config.yaml
model: "contrastive image-text model"
dataset: "numbers of one to four digits printed on busy colour backdrops"
horizontal_flip: false
translate: 0.12
encoder_norm_position: "pre"
encoder_num_experts: 8
encoder_width: 128
text_encoder_activation: "gelu"
text_encoder_bias: "all"
orthogonalizer: "newton_schulz_5"
final_lr_fraction: 0
Rows from block 7 of the image encoder of a small contrastive image-text model, named by matrix and row number. Rows with one number within an expert belong to one neuron, the router's apart. Each number is 128 + 24 x the weight over its row's rms, rounded and kept within 0 to 255. All counts start at 0. Numbers have three digits each.
Before each expert's rows are labels from the 100 images, of 14848, where the router gives the expert most weight on average: "top examples" is what is common among them. Only what is clearly more common there than usual is listed. The data: numbers of one to four digits printed on busy colour backdrops.
# router: router (encoder.blocks.7.mlp.router.weight, 8x128, trained with AdamW), inputs 64-95
# up: expert up (encoder.blocks.7.mlp.up, 8x64x128), inputs 64-95
# down: expert down (encoder.blocks.7.mlp.down, 8x128x64, transposed), outputs 64-95

# expert 2
top examples: the digit 1; last digit: 1; first digit: 1; length: one
router.2:106092148116128119066147127125140108140102165152132090127133121098122115143114143146167140111158
up.11:122109139125089156113077090147163126096125121080105124099163134105104144105133101124125095141104
down.11:132102150152136142101120150129102143104143086088090127147111142168083116139149135136093109138136
up.12:127089075155107117140157141149119087133090142093096106094136095144156125126114079097134087114148
down.12:150142097172168127090100129105124122153172097159173100114124147173121123127149117159105175120140
up.13:109128141131104100119150173126100138111142161161109140158071120140170172095161129146102145156150
down.13:143114123129130075125160114168147148109129148129127153158087119129143098118136109139110125129132
up.14:122133128099146156134125106135122121102126134173181151145105155172114132161140113149102123136107
down.14:159091164147142135133090105168123183133103146111114105132147112089170126113114108150090082154128
up.15:138114115151101112133133112113115122129097115085097128162140113111140143127127148177142159159119
down.15:130104131166163148100115123093115096117088141145172123097137133138127127084153112094086140135083
up.16:109154135113114183130177146101099167133111163134132127130102124124093061165133136119133119135112
down.16:085135139151187101117134110140171110090132148128111126157163153090146126111097133181093130117126
up.17:143145110129095126113122073111166149115139132135138149153104128139117135120081137164148182112127
down.17:176123135096112113132085121133145167135141110095154143101070109145152182128084118113119119123111
up.18:105110135108144094149124102138163104131115144142111148170148135120120180120110149096110143151085
down.18:129112129105124181153111128156120107138119122112151118125138150136084132158149143100137154142176
up.19:133131108187139091107150116109144097141144132184132118134129152154125133143140141120123187155104
down.19:103136104110112102128138147114121137163154051083119115114120155143126149133092171114150157155149
up.20:168099148125103147112108133132133165116096139136153096117090154158092125131133115139124101135135
down.20:115143101138084122151119080159109103144105165137121084130110093130113122127126116134168120120137
up.21:106154110146163080116128133084117170152103134183174101123144124116104115126108075155140110116146
down.21:166170118113108138116087112149143164130138138147136104174098146127145143169137167100136112149153
up.22:177104153106104122177129102114142129180117126103120122146121148153145120133121106118146101118163
down.22:184153101146109118137114125164128142096171113127159098127127154134105118090102123122118147155164
up.23:125122137143113072131127089159114148125125101174119122155106149170159145117106098126108154131164
down.23:139136106113158100126114137123159118095167087144146109105094145161150108158115110124166110087091
up.24:124134134151087096141153145090118100159143150142164154059107110143154153118147142146123113123094
down.24:111094117122129163106094162089149162087095081168116126193145116133121091157145133122104117130140
up.25:131086129130144134153149110074125135096121139155096136103112115109128153118140156159125134171128
down.25:138156105131115120168152117137087150084181113115113149120082156126132125155123163141147124104120
up.26:129141155144152116144119123109176109132119139132140131152142163117128136152075096100148157180140
down.26:143138148126100131140148141117137194135127129110110123182152132112121140110104162147129167145164
up.27:185107122152133113114128128158121115119140106146164085152105134115111145138129094137090186148106
down.27:136175117146153114117119129148144113122166134114096166113129156150104153156155151124111133103134
up.28:153140141128097087119101135140125109160103118138148149158145129144159092185122137156099143163152
down.28:102134081132126132164151178130114176137181080119119132154126150112146107130129124110131150103084
up.29:064143104133128137166151169172136138150157160101113125128119129080151148114145147132143130169114
down.29:143144122131142144115103105118089116134122133129161147124098121143117138152075121115116090120135
up.30:109101108154105154111116134083127143110100116144127155148167121110159142149132110124111154121124
down.30:145157078154132110107171138104141133153129132130140162107127147116138166145166101119169122132101
up.31:152168138104110108156174125129126130160090149158085112103132147119147100104150147150131151157113
down.31:104104116158129161123097114156136103102108129116165131153138099161081147141132116147107082131157
up.32:130124161139117126166137155093162115092168141102146127129108111150098113122101164150160163103105
down.32:193103178132106143103122141113128194161101126142122101124172130158155104105077149118121124111136
up.33:139073145131119066104142112107102123139146077135165124121079107163122121145138136166136099130114
down.33:132122127141144104130144153132108151125151135126110089151111120131126135140159109140124166111139
up.34:153147133107146113107124154145133142140121096122108176121130139074114091131128137170144113143098
down.34:139153096126071143116114144148108171118154118102105137139126138154175124131113095111099140134188
up.35:140126129119115082117168105083137144135086133142138148123111100191145150164087139141151158122133
down.35:101091101082108140126116126199138156096151125116123148121154092096143137144104082125135082160137
up.36:126088122096098140126123164105126178135091183118147113119120147134136104130102147097161106135158
down.36:150145167124103128134143063118104168145116151183111073111139115137136120106151106170134160112137
up.37:108141133107138139132130111150093118072126125098130128160102123134137148146097088105104082126133
down.37:127137141107130108099074125144106122138161108093153091134153145102119123131126186146152115142130
up.38:137143107109130115117142137121095097124105122135121163129181095175148098120146099178155108100157
down.38:103133115107139110136137172127132118141133134073122131161164145107097147142095099096120148131128
up.39:144128098110113133107135138141124187126122137131113123135093117101161083110159146131120089119137
down.39:172103162080140149149103088133109141140135164116185150164175128122160111137095094119172107179131
up.40:102117101164173127098117142102127105122152138140144099089097100148131154162141111144126116137093
down.40:106125118131108149134132090180149195110117134147127152124156105112104163122171164121074084119147
up.41:148151139125100087141148143116091120134127100110135164115125133165118117120159110113131101084164
down.41:123172126122128166143112123118098089124139130139163172131150144130129140126148139139100102119149
up.42:105146129129149119150135136143121075129169115130127160081084124173121130128155126085113117128120
down.42:110126105130172113111108133141137102163120110141157108106084113093114119089138101095127117146140
up.43:113111105109121140103112150123109087111095155105103116120101127121109139089113129144190111140116
down.43:102149137156110157116140118092130108119148115117129110127125083116127121155137126160100089172107
up.44:155125113151125117124097154171104168136132148174165136137131110114107135105101113122126160118137
down.44:147134135114125133101143138175105141153128172109105165100102123127090099115163127163118101108151
up.45:066104136114151097128123112147156129143147131136132123130140132113127193099128107114084142131119
down.45:139142114048082156142103104119105133129129107153114137142138165123091133155121160113150144146145
up.46:124161122148111134162151136084138150106087131134112101135118158129126145122160128129156101104120
down.46:095165104134161134141110130151160079139141158140143142115136103139127141116135095063118125121111
up.47:140151081107144117147183134145068132135084123150094126119147156131123132085129091123124136103168
down.47:141164139112084108176138171119147104139125161138127148146123118108154148135088144138176151125126
up.48:109142144102115110121149099132084123144143105162104075162113133152145142106200145091118110092119
down.48:137123094132149131087118140160091094115087125130114152071132119131145094134120130127174138130134
up.49:135150086136099149110110105158118117101072156103135141094144165133157100145136142173194094110150
down.49:104119165111159163096122107135140121113114135118096115168138077099071134122103095131133087158126
up.50:092142128128140130161097142108146136104144144103141161105106113128125137099105096131121133113169
down.50:139124143127136111096165138146144096114105157119124129181149147121118135110143158140106133105081
up.51:160108139135130144188135132117123090160093130111122116142132118136121121135113146144097135107119
down.51:101153088151151141102112161154141166136145111168151124101137088134137115109131092117160121081095

# expert 4
top examples: length: one; the digit 5; last digit: 5; first digit: 5
router.4:142141077108154070129160139158124127075117107089133104162138091168110137117167151146104101121139
up.11:144136097097105115090143119140130114119115181148154136148120116171098101111146139105129119113123
down.11:143118164158148109101128174114143133137082130163096121172124182091158132151152155145121149117106
up.12:117130172099079105159124124166151122143093153134145090154126130136137125121114158128144177146135
down.12:124126152123152136066098101116140120133126154169101156128112057138130131117103129101143123119145
up.13:101123089182106102141152103189156138123139135122092127114120157144088140146134101134160135080135
down.13:145137146133120144168141140065119157138122082123134095093131097104154116163155086151098110144103
up.14:083113144134120145108140178145168146089145101125091126130134167139059140123157140111124125138120
down.14:129166124132152070157168165140139117161122149144116105145082142089137153097164163158130127092116
up.15:102183129150156149129111124122155160105117122187136121139134145138113120141173135175117127154137
down.15:162123101127087099111096130129120084121132117163095111141207140162099138145167143124166120119109
up.16:119127148100098158122075140083148104136126186126161205099150137130117100150161104156103111128139
down.16:157181139144124135138179123131103149108107115106141113156097127118122149182104128112193134120108
up.17:113116102147158120161156128095105130150096122156140147109120140134124112086167104130104123159147
down.17:135155129136138139119123152104144151144130126096154116162133079120159104197128106120111077108140
up.18:129157113151128175108115136093162150157166089158127105097119146135116138161160136148094154162065
down.18:129183110136131124130118148164104127052110132106114138094116136131103132138166130143115116109108
up.19:082127135087129103063133137163120135126123141156097142141103143130122136147101146135164107169139
down.19:157125140122110130128152136153153136178162148118087173131141130112120112100093184139095162099158
up.20:175125161113132107080121154132107128125132104102099094115109147126129150169102136109120156130140
down.20:081124084155083115108130094101125175153138145150126141149126090150129092133132148139142065104064
up.21:146109100150127127168142120164127116090081150131116114091136157150126132106159135153139144088123
down.21:178177111147126125154147168115134170109155142137145110084147119130157113114160083088103120147128
up.22:078124157122117138097160104108131098107099099124120119114137094159095134113112143112127121113166
down.22:150129109130103103131106131127135145132157146091134104142103159123114110107154124093100054161150
up.23:143162114096129128144154124108119105104145124129122116136112120127121141113191138134119126146139
down.23:135110139140099116128105143127105156131117138087148115095134145120119092116126111157151117111149
up.24:170136151146137149095127120138151113113156103139121095124119125182114128108093184181116137131119
down.24:126141139158108110131123136138114133136085161158140176063140105096113140141124136107157137108089
up.25:150147133135145144112134098083146162145140138111165194122071112136135101114111122165142101145124
down.25:092150115123104108121115120165118101145158116124090129140110169126133144154127121140166174154145
up.26:179082101133154150127114153108080118116133115126114154112098114133121142093072095131126147117129
down.26:071130113111082124118123114125195129140144128142112086123145151177128165105139174154121125134114
up.27:123097104114115148151121127098132171127131128158137140117103124104112147113179110101126121130113
down.27:126163120104144129122138141111124066136127102123153139144160088134114117161091124133181131202093
up.28:110115086165112126189087075123148124117129116119131118107113139112150174148157114131132137129136
down.28:119142134088122146116161114116099090077170131153142137165136144188079147101099134116146162172102
up.29:111148109136129110135154144103128109132136129137082153121146145104156157071122106136131132157102
down.29:093099156132138126156125097102115120181102074164141097119113140089114123162146096142094118129149
up.30:089135116134167128096115107122127120119120097147128096133152125137195136086137114150140124157117
down.30:136140148118105077167163142144096119123159118136135086160136111102129146163141131158108108160118
up.31:116151136125151088094140111081138134112091124191115094125166118169105091122103092133119140135134
down.31:142098126120139133106149115147113111098147144075158136130133129160081165124133170118134166163119
up.32:115136061179167096109119119131163110133166136150126145134154095110127131108129109096133135152161
down.32:113130121105131183154103152160141180139157164114131134134126191075122121167142102100138112141113
up.33:128119129126093151119173109117110146122125148123133119081068152118129100162156168151125136171108
down.33:129176094114137131138116132135161168104096106139077136105143135143075136111160132142155120070086
up.34:097126121133144145149105169086120174143094125148076138145112174098124147156171119140109121125119
down.34:149134145117136107095147150126116109118153086107175102153107131107147126118146139111144098095174
up.35:088136159152109108112147151135103144123143129146109099116103131157155134138126068148074106147164
down.35:115113157120148170117110132139142194097149155117131163100135148105114082115122111076112123147126
up.36:140113148111090121090142108132149082162125145087122113118166150127125121101103142149124134146162
down.36:151097167088121163157129154085134120108112109083181149157137127139134090100132105102114095139088
up.37:116158112123157161118081149100144162141139137095088111134141153188098124148065110128149141103114
down.37:142144137103099109148138118118117142138124152164109097137128128134143110174151118134065115145151
up.38:102111129148099134096086137123116136116092119176089131161137096171120110106153107109090122135180
down.38:131149116125088131129159158139147162137136137107102142115152106126120143124147154139168145112088
up.39:119111092180154138110135139118135136118137136158138123107119144115202143121136096159145140186085
down.39:118133129145124116143120160104118129125121119156120131127113142130122099132122137161110157089102
up.40:077138169128121155113112149152101126088169124140115145134071141146134153170128141080156114108110
down.40:135090100120153102092132124107137145129183129100165148135109128117164179142121144123137112100099
up.41:113115090149126132116089095142139144088188106140139128092139146109092188126155101149110161149111
down.41:131170142086182117136128131126124111132163148091137149133168120112145106131151176102118103130092
up.42:133089094158124153146095099110118100137147118116105123094095125124144178156073169156101132148104
down.42:135133140124136150126106121093154116142090094170132135098167148138116103126132106106110091122162
up.43:109122108085138118126127127098110095145078127123081084136144095126124129126151108130131138115146
down.43:081107166120104118189133130102128104166099120134132147127169162092103132112131133171096125091138
up.44:083128084137128131149123136114123139104103105098129135129130142154155117108168125128143141135128
down.44:154108141135134090131191124146109117143101143151087117139084164107091165135089149095089117141116
up.45:131144126139146121117076127120131172126161119098100115141108115129130161150131137120117106136130
down.45:138154118089079135121108121125103128071069136133101109154187144155178126152169160115141119187126
up.46:137146144132137158095166138107111085149131103089148117103151133140102092078113149180131147127113
down.46:138108107154116155132114086104178132099087102135146135122147079164111135113116115099138150134075
up.47:111103141171091133135165122129125125162094138112118136135120130124146177126149127078103161160102
down.47:081134150144117117165150198165127163132092160102149105106100119137119117134126179132114096077176
up.48:100104121138130076134129138097159177158130175111103141098136120114187154142137129137138123155133
down.48:113139168138151104136134103133087109127162137121078134127171132110110105123126123110119162136158
up.49:114114131113105134114140143114099142149129158137107105121098134080125152108143140143144167121130
down.49:103111149136107132189156092126101101135141122121122151141122147162097158145110139149129104115138
up.50:115183169132145146096113140107134137126122147189089137160115146096150097145127134105133122142165
down.50:131120154132117129135123132107103116108142084122146137161152118147123138164168167167053123137148
up.51:118119114138143140115127164146110125131163140112137120129113110149116110120159157123122125087145
down.51:124108136156091061163127120125151135144108150104110125125102135149143130132187125129158135110110

# expert 1
top examples: length: one; first digit: 6; last digit: 6; first digit: 0
router.1:100128156128109149132115113121125151101153100141112158143168146137161094120165155131142115153168
up.11:134164114105184154104190108132089128154088132139121153137140117145137154154121149135155152129171
down.11:123133124184147098155165128119138137099117171107151116133090095122118135136143153143166093115113
up.12:120138130133159111126154146121150084127147133079179135168161131133135127139096129112162149152161
down.12:117117181117151161150147106136131158127177103111177127158104105114140132158171075101103086112112
up.13:171096145124153154103096090127147165140089137124121139140111103106149141139121116084123214126138
down.13:053135110109141105127130109146119124109129119100085139096173135126091132104103129073140080159178
up.14:126137138112133137143142136125164118159141155115143161099106119141131127143135131122125136152113
down.14:139159086109184119115131155118071133133164133124150094136089122141148159149134139131131181148144
up.15:162122137057129156121145115115120088161129169173113107124098168109129132096106115145153157130140
down.15:071095126139145131128123112117165139088129161112116179164168105142175145121152138151108170103112
up.16:094111056185134163122107132137142103131149127133146128143114104148149161147144148098103110131124
down.16:129143091144161131110119145142119066116111140074139123118142129124152160143114107098129102144056
up.17:103106123137132142146135106140110137126138141103133106115178169166156137147158087158141136102098
down.17:094095142164079110104138163135129125119128099121121045134101121142105135169132150121124116096098
up.18:115117106194142091122114163106185112147100148102080090142141113140091143137107141093112153171125
down.18:127115098133145128087145137143142122139095112151116123100103129136131131172171111116134161129132
up.19:148115158114121139100118130096136126123128089126127124093105104175152142148100142113174119134139
down.19:108128117146077111153105106101169107115122133157128108144143154135145125128152137136174158135136
up.20:127163120089152124119154131110100130126118140132069102128128125100128114102164130132165108111144
down.20:104116119109156157104100114117140097125124139132143133128175112116095130150125154143092158156111
up.21:188123108139078109114146120122139154152109135151136122153090113139169163106141123123106134151128
down.21:095126091185117140141126130109123170132126140139126084121152113103120167137117169185114115147125
up.22:118146064141149115139101125152132166132127154138156151162153130169125083169139113144107136151143
down.22:173133096100144128139155108084128156168124122121146119104106096104153144084156139112120095109102
up.23:113164095144138156143117157106158163150159147140124165107127085205130143129130136127105140138135
down.23:080130144167155131111122138102089088109142107087133099112125143150150163120140136132147094093106
up.24:116119154109093151159132093123134144116126142123150131104125132076080146130097134149140124147134
down.24:130117105150152095099103155112129127144084110131119116181129125157122141104166139133126144088141
up.25:143085119147096118080137126113162137128137142152141134130090113130121118127084166112121154189172
down.25:123153162115150082126167103126142110132153105105161142105152118149153106123163128080069143114112
up.26:104069148167103129101140138131154086161125139166129115113113138143122147153105129107143132086093
down.26:165122149164143105151095103097130111074150088125115126128116138093149136115138128155139117151115
up.27:087116127092094175136130130098144080150149168146146126136095129116142155130144135085095116156106
down.27:122124133096133160167095131137096081116104134134093140108161158097112074139136112100102126141123
up.28:143121103137157074080138128072083139157115127122090106089166120116121114101119125149140146099141
down.28:103159140140138126120121143159160127112189128168158108139112122135138152098142126174131099154153
up.29:096144141134158142131153121116122125110157173111135142099129124105185133113199128124107131157119
down.29:164128116116118120165087158158080099126129122145133122149165105111165096156083112129129091149090
up.30:102121078112156136164135098108136088102133164128115120100121097131141175091132110089155143130118
down.30:151158105178153120138162132118185135144136126120156142109130118158113162137155114113124109144077
up.31:104128144094130160108130116099149146099107105143116117085136131178141093130100131157172099126169
down.31:151138130109110124102088104182124128177128176106137126170117149157133150118121129102091114141113
up.32:114145108126111140130128124110116093107113125100097080093161154109115150126153101163130154129117
down.32:141098178159130112132120129155122168115144115064155164116124109139119058114144118125120117170184
up.33:155111161115112112114123121112106126147068106147120131135155142100130086113140093197119161169148
down.33:131144116136144115145153153132151118133145120102149139172111100151108129143119113090136099093086
up.34:113122145092133121122130123088118130079109151137112120118113162144147092087117119186111154113154
down.34:102095111113122117183130142127100115175141138122128128129168131120138124160144061097126100135130
up.35:092106141159147111138146146142190111097147153162103065078092139148141115124104118123134132127135
down.35:192136146145127129152133150132124112089110110133158142165128169115113118139132153119120158077116
up.36:148149141146143124114117153180155129153141142113151157141119132194083144131121148112109155139116
down.36:089094141151109142128161165127132155126140109114128116143156130087119111143133119110097152122138
up.37:137126135119115133122114072108162136123137115155107074141162133180115156130066113141138152151129
down.37:165117151143085099155139127129142089153116135147160138162119114087149120144147145106151107112130
up.38:142094105185145107110114104121169143123152138165147135089116140122134130142084164124154134126105
down.38:124172142122108138141103124117141141121114120146102124119128105077125135140116154113148115069096
up.39:099169110137147097123139132117153110133165140128135154132121126142166117131135184143124143130142
down.39:145089118102147165135154132125128157122165098095135156087137141128124100146121105081169067112142
up.40:097149097151112115116111103122126119097155106123130134104177119145098159136146134109111143141084
down.40:179118152145089131155176175125088139116110123119147137115159091156131111100165122154145145087158
up.41:156110115098071153144111091156103104083139136113128088116148091123120076133116145163141120124140
down.41:100124109116181138130124185121143139135126066124122130122111138071138131152130088123139169149185
up.42:108156143150139100129091107090167117125135091135106106139146150125166179087139151121140164141117
down.42:081168148115098102141111111142147152102144129100124121123166117092105094130135107153115077101106
up.43:149158128117157124171131100144120079131122084116129129127111140165115165157081116131131154120142
down.43:111117104099135124134178164119121154095172173154140117149158127118153120127142122129094112147124
up.44:107136137145171105147104136113080114089115092110135103119140123135130108125131123170144133100151
down.44:114144126136099154117139159149174113118141162097122089155138119122148105093127108169159143129114
up.45:078135103114105125137144163113105100150131110109101123143156109110106120123153137124107110158148
down.45:143155137115146162144141139114135103133130106156131101184132154122103125145104141125150131114136
up.46:145126085087147094124131122135157128127084158124132106118113130144118111115162122104133110091162
down.46:084126119141144156118096110117136141144177075149152159137100150129131127129106097155176139148087
up.47:161103104113162141150101106115132120100111155176161138160096153120134172148136157142113108137145
down.47:130132131120122140134144158135134121154149117100142093160105119148082128152128152158108133141099
up.48:115103121153094154104091133131130146112112118128130141145156104088148116135130121109158117132144
down.48:116134168096144129148132126103108104118127141073096159130128171130109092124154139110063094127185
up.49:115139130103163124150117150141116105121126114107141074099179127132105129098134113167124108116128
down.49:139104121121127118127137103108160144130147088123120120167134144116120132164099128137138115149129
up.50:170207129118111117124111135121125125093167106155102111105142138134142074127146081220140127118134
down.50:071057150163120129136116119139124117152115124153130081133133110121108157156113133111124143154101
up.51:141151110105146142101119114092113119128143124142123127110091142132141109122154128158126130102102
down.51:128118136137110120130112124178110122114094119111168130109097153155116083120140122162137152125143

# expert 5
top examples: length: one; the digit 5; first digit: 5; last digit: 5
router.5:130163155136086092152099152139168096161105131127109112072130111144092153109143175171109144171129
up.11:141127109116097131133134115150113096141149133094157139129129116102105154104141111134148115137154
down.11:127102066128132086095129140066129118110127127130100115144138121139141090148186135151157092105137
up.12:054195111117148156095135137110148092129150133121124134091173108096159114113134102151109136114110
down.12:136106150132164144137081096163089150126113110134153165123119129105140139140127153117136124129120
up.13:137102145180114092125159120132139105090163118114119110088125133161176128103141156147135163120126
down.13:080144152090155168168126127147166148117131133181148111132091145113147140087105071117127149154112
up.14:098124115112132130104137109174116162145133162155149129115077107103138125136084148147141203143154
down.14:087114093110129116090142150176129091157145091119136102122146150096087124165126116145147140130132
up.15:137103134160101144152094123110152110124106135125138130140098136087110123142070126138132129181095
down.15:106113102133133173113133095140070129105126121114104120119124127137109129062101091166118133155153
up.16:144129114084144125149081145080147119123077114117135161104131099095121089143112149124151108148135
down.16:115141070068150106113112147146114128122072156100136126139135126111173139142144112112126117137161
up.17:123091155108156159132138149165100095130155141124170114159107113122130150121098171116107139122148
down.17:145173113138141136081140109110153153113091115146133162134182133116131094122137107146118145119135
up.18:199098134149127121101182157117133086149147155112118164101069125123123135111135134160090152117152
down.18:149142148153165151073116150114157140172125119112137154133147101088187077175119113104134162158142
up.19:138143136113134123134130113132127125176109138101093121159154136122126146101159128101128134112124
down.19:114143140146117073144099098154098139115131134144152103118108132179120142160145105159144119166148
up.20:113123097150112135131118164127133146134120109140116118130091138142149161160114143115129101124174
down.20:142118123122135151091118125164115151173116156123097126110126188111120117065158136147118154148142
up.21:100164125181155075114153162139110113146135111115131113163143145168138151118128128106146111109145
down.21:120094151130121163116140067137120143129118103112111152142151106148114081111082099147142135125093
up.22:131130126131122099099127128119127151145135125147158159127148121120123108108169141132145152108183
down.22:132171128120158126114162130131123132147105138107097075153122168169085083118096122148145124110112
up.23:116149113108156114131165090132134172137122100105155108120166150108109124113143158112111122134128
down.23:111126171101134147135140150129131083130121146110083160136145079132112110108137161148063132114099
up.24:176122119130153139073124148141132119112113143081136077121127198117178108135084156159095158151142
down.24:111113107125090101102085156121177165134175136147125116146115104131140143122118119076129190106109
up.25:137143148112058103119151157118169091118109152129175126117151138119146091112109177126157134133125
down.25:122159096138132138114123128099147118128139132124143119094161089176164089166141093102148116098081
up.26:127102160113107140106129137173155123162131127144119136137115149088127099119123129115122123135150
down.26:143153140152167126093099140135112110109149090162107150156142179126160118154140073117111143110089
up.27:198109192109122194127145146133093151124147156099091117098095135110113104071127114141096126087155
down.27:134114109166147160152131147108130097126181088159159169108146114123146138157098144114137167110138
up.28:124082143144128155167124110118100120105112156150121197124126151151148158141138111120148093125126
down.28:178119100126128114084169153107158091163144143143100079136128145109124145112145155116146121112119
up.29:114156150143144107073149115135113128104135086136124130136148121097092109151099148181107177151134
down.29:118159148093089118125101138129116081143129185112120097140115156110123103146139146136132147112132
up.30:099149167145104146120136089079116127171122147129133110159117141129184130133148107147156116123127
down.30:147136164104118081140153122126085129135104148091153112139106159081149134106147171132144138149108
up.31:153089106120100116130095125115103153152100149155113101112157117163122100108153121139131130132150
down.31:126134100126112151080113141131127138079130100138078130108124115093124147165132089115134149143112
up.32:115113120198172125108151111150156114114153150158139163123120118120139100128150174159156139102143
down.32:155125153135125112177120110136160144108082110093117138121086134148067115126099134146134142114127
up.33:141122154108101117152105109120155121144138111110096131125158160098126126161158137097117154130087
down.33:151153129150088113095115135109119120133116143169153146175143138128146161092142117102160121131123
up.34:098127127113133104127115106142143146140149146089175149116101123117105156136122112096113080105179
down.34:140146121172131117141116136085115110152161069113152146109172128083130111132128112103084106106132
up.35:129111080094110135140134097127150102095151137146120099104152113123135134153141154119103119154117
down.35:115153154166157150111097137135132140134083119115101167144095087132125141125116120056143098065118
up.36:119164135151075093105089116083160184129136108138100111135150107127162103122099118104175118154129
down.36:121132092088131136103183152115137138138147169140130111137153153132113140093119120146087175116179
up.37:180108124138109097112134118136153139115176114154131123162137131124117130101123122192095117136119
down.37:145130131166135122122143117121139148120104155102122144157131135135148103123151129128171131118158
up.38:107103125144112132146156098160123126068099138114145104151060116085113149167146135126152125129107
down.38:132092129145126087136130141119119119130153114149127133081138114134128131097152113165102089103116
up.39:106136110080157143099108151104129148116132124127136120127153140081138095148114130122083159149124
down.39:137134172143139138099136102160139164125146169133110114143110096157107142124126166106110114122091
up.40:091123116132149112114121105112187164118108146098133126156151112113169139122146162145170125155112
down.40:116162110110133145125122134106126153163101102119167105120136124128134131125151188144165120127107
up.41:061110101153136111127152158084169123122142101138163136187144116105128115152111122113110104151142
down.41:130143119127142126154168163141125117118138124120084095083124121151095137120171154133080147135131
up.42:125109113108137128169133136070143132174096103112145145137139137120125135129117129139105173130151
down.42:120113176157172133147121127131143136173172126151122102102173148129162118108098140129118106127099
up.43:115144126165147159142107155118117107107127120124098127148161152101158108159143146101126143150139
down.43:125132160115089129135120124100142152132133108157163129105138121149168097083138133150107128130136
up.44:098169142120101105081125152170117110152163152110124129100093130097062147086170156157130120136146
down.44:135074122156150166118114100132155125130132146127098129122151116104159085176138064151123173126167
up.45:135134143125104149152122138198117151160086179155135111122126100093154093170107076148183100132151
down.45:152095140125107116119142119155076102148079081090128120175127105148089119154151112125114099130144
up.46:141112139141124158139130126142089139118108124155121159123115095100116116046129096152098115138154
down.46:109165126137122104092085147111151121105126067106126088143163159130132110147151132084108118115144
up.47:142111148145103124115125133132117140175164130140129110138145092120137157134113102167115133115120
down.47:149091111146155111111175151153146158133154148119128121172121156177131134106147142113113124133091
up.48:177096134127140084104147152140095117156107142164061116101110084157131135139116145133125186110147
down.48:152079133146117124107109142158168131088116139126129128098177123119109136116110068092129118142069
up.49:135120121089144113136163110115128111128143128122148076153140083140103131115118102184139153147128
down.49:139128170128083120113086109159150151148109137128125127145120108090134095105117188098120137116144
up.50:120112149102154147108093116127116117130127143111088168138163106131124181119152108134150136135117
down.50:134142116103120177141145119161127140113127148084132109180149105165095141113077112126131169180146
up.51:122146115187146115087125110133180154142145184094110117131129080132153125135126120152130165166130
down.51:130109135152103177122131128117068142116117179083132098178155144133174142139144100105121089105130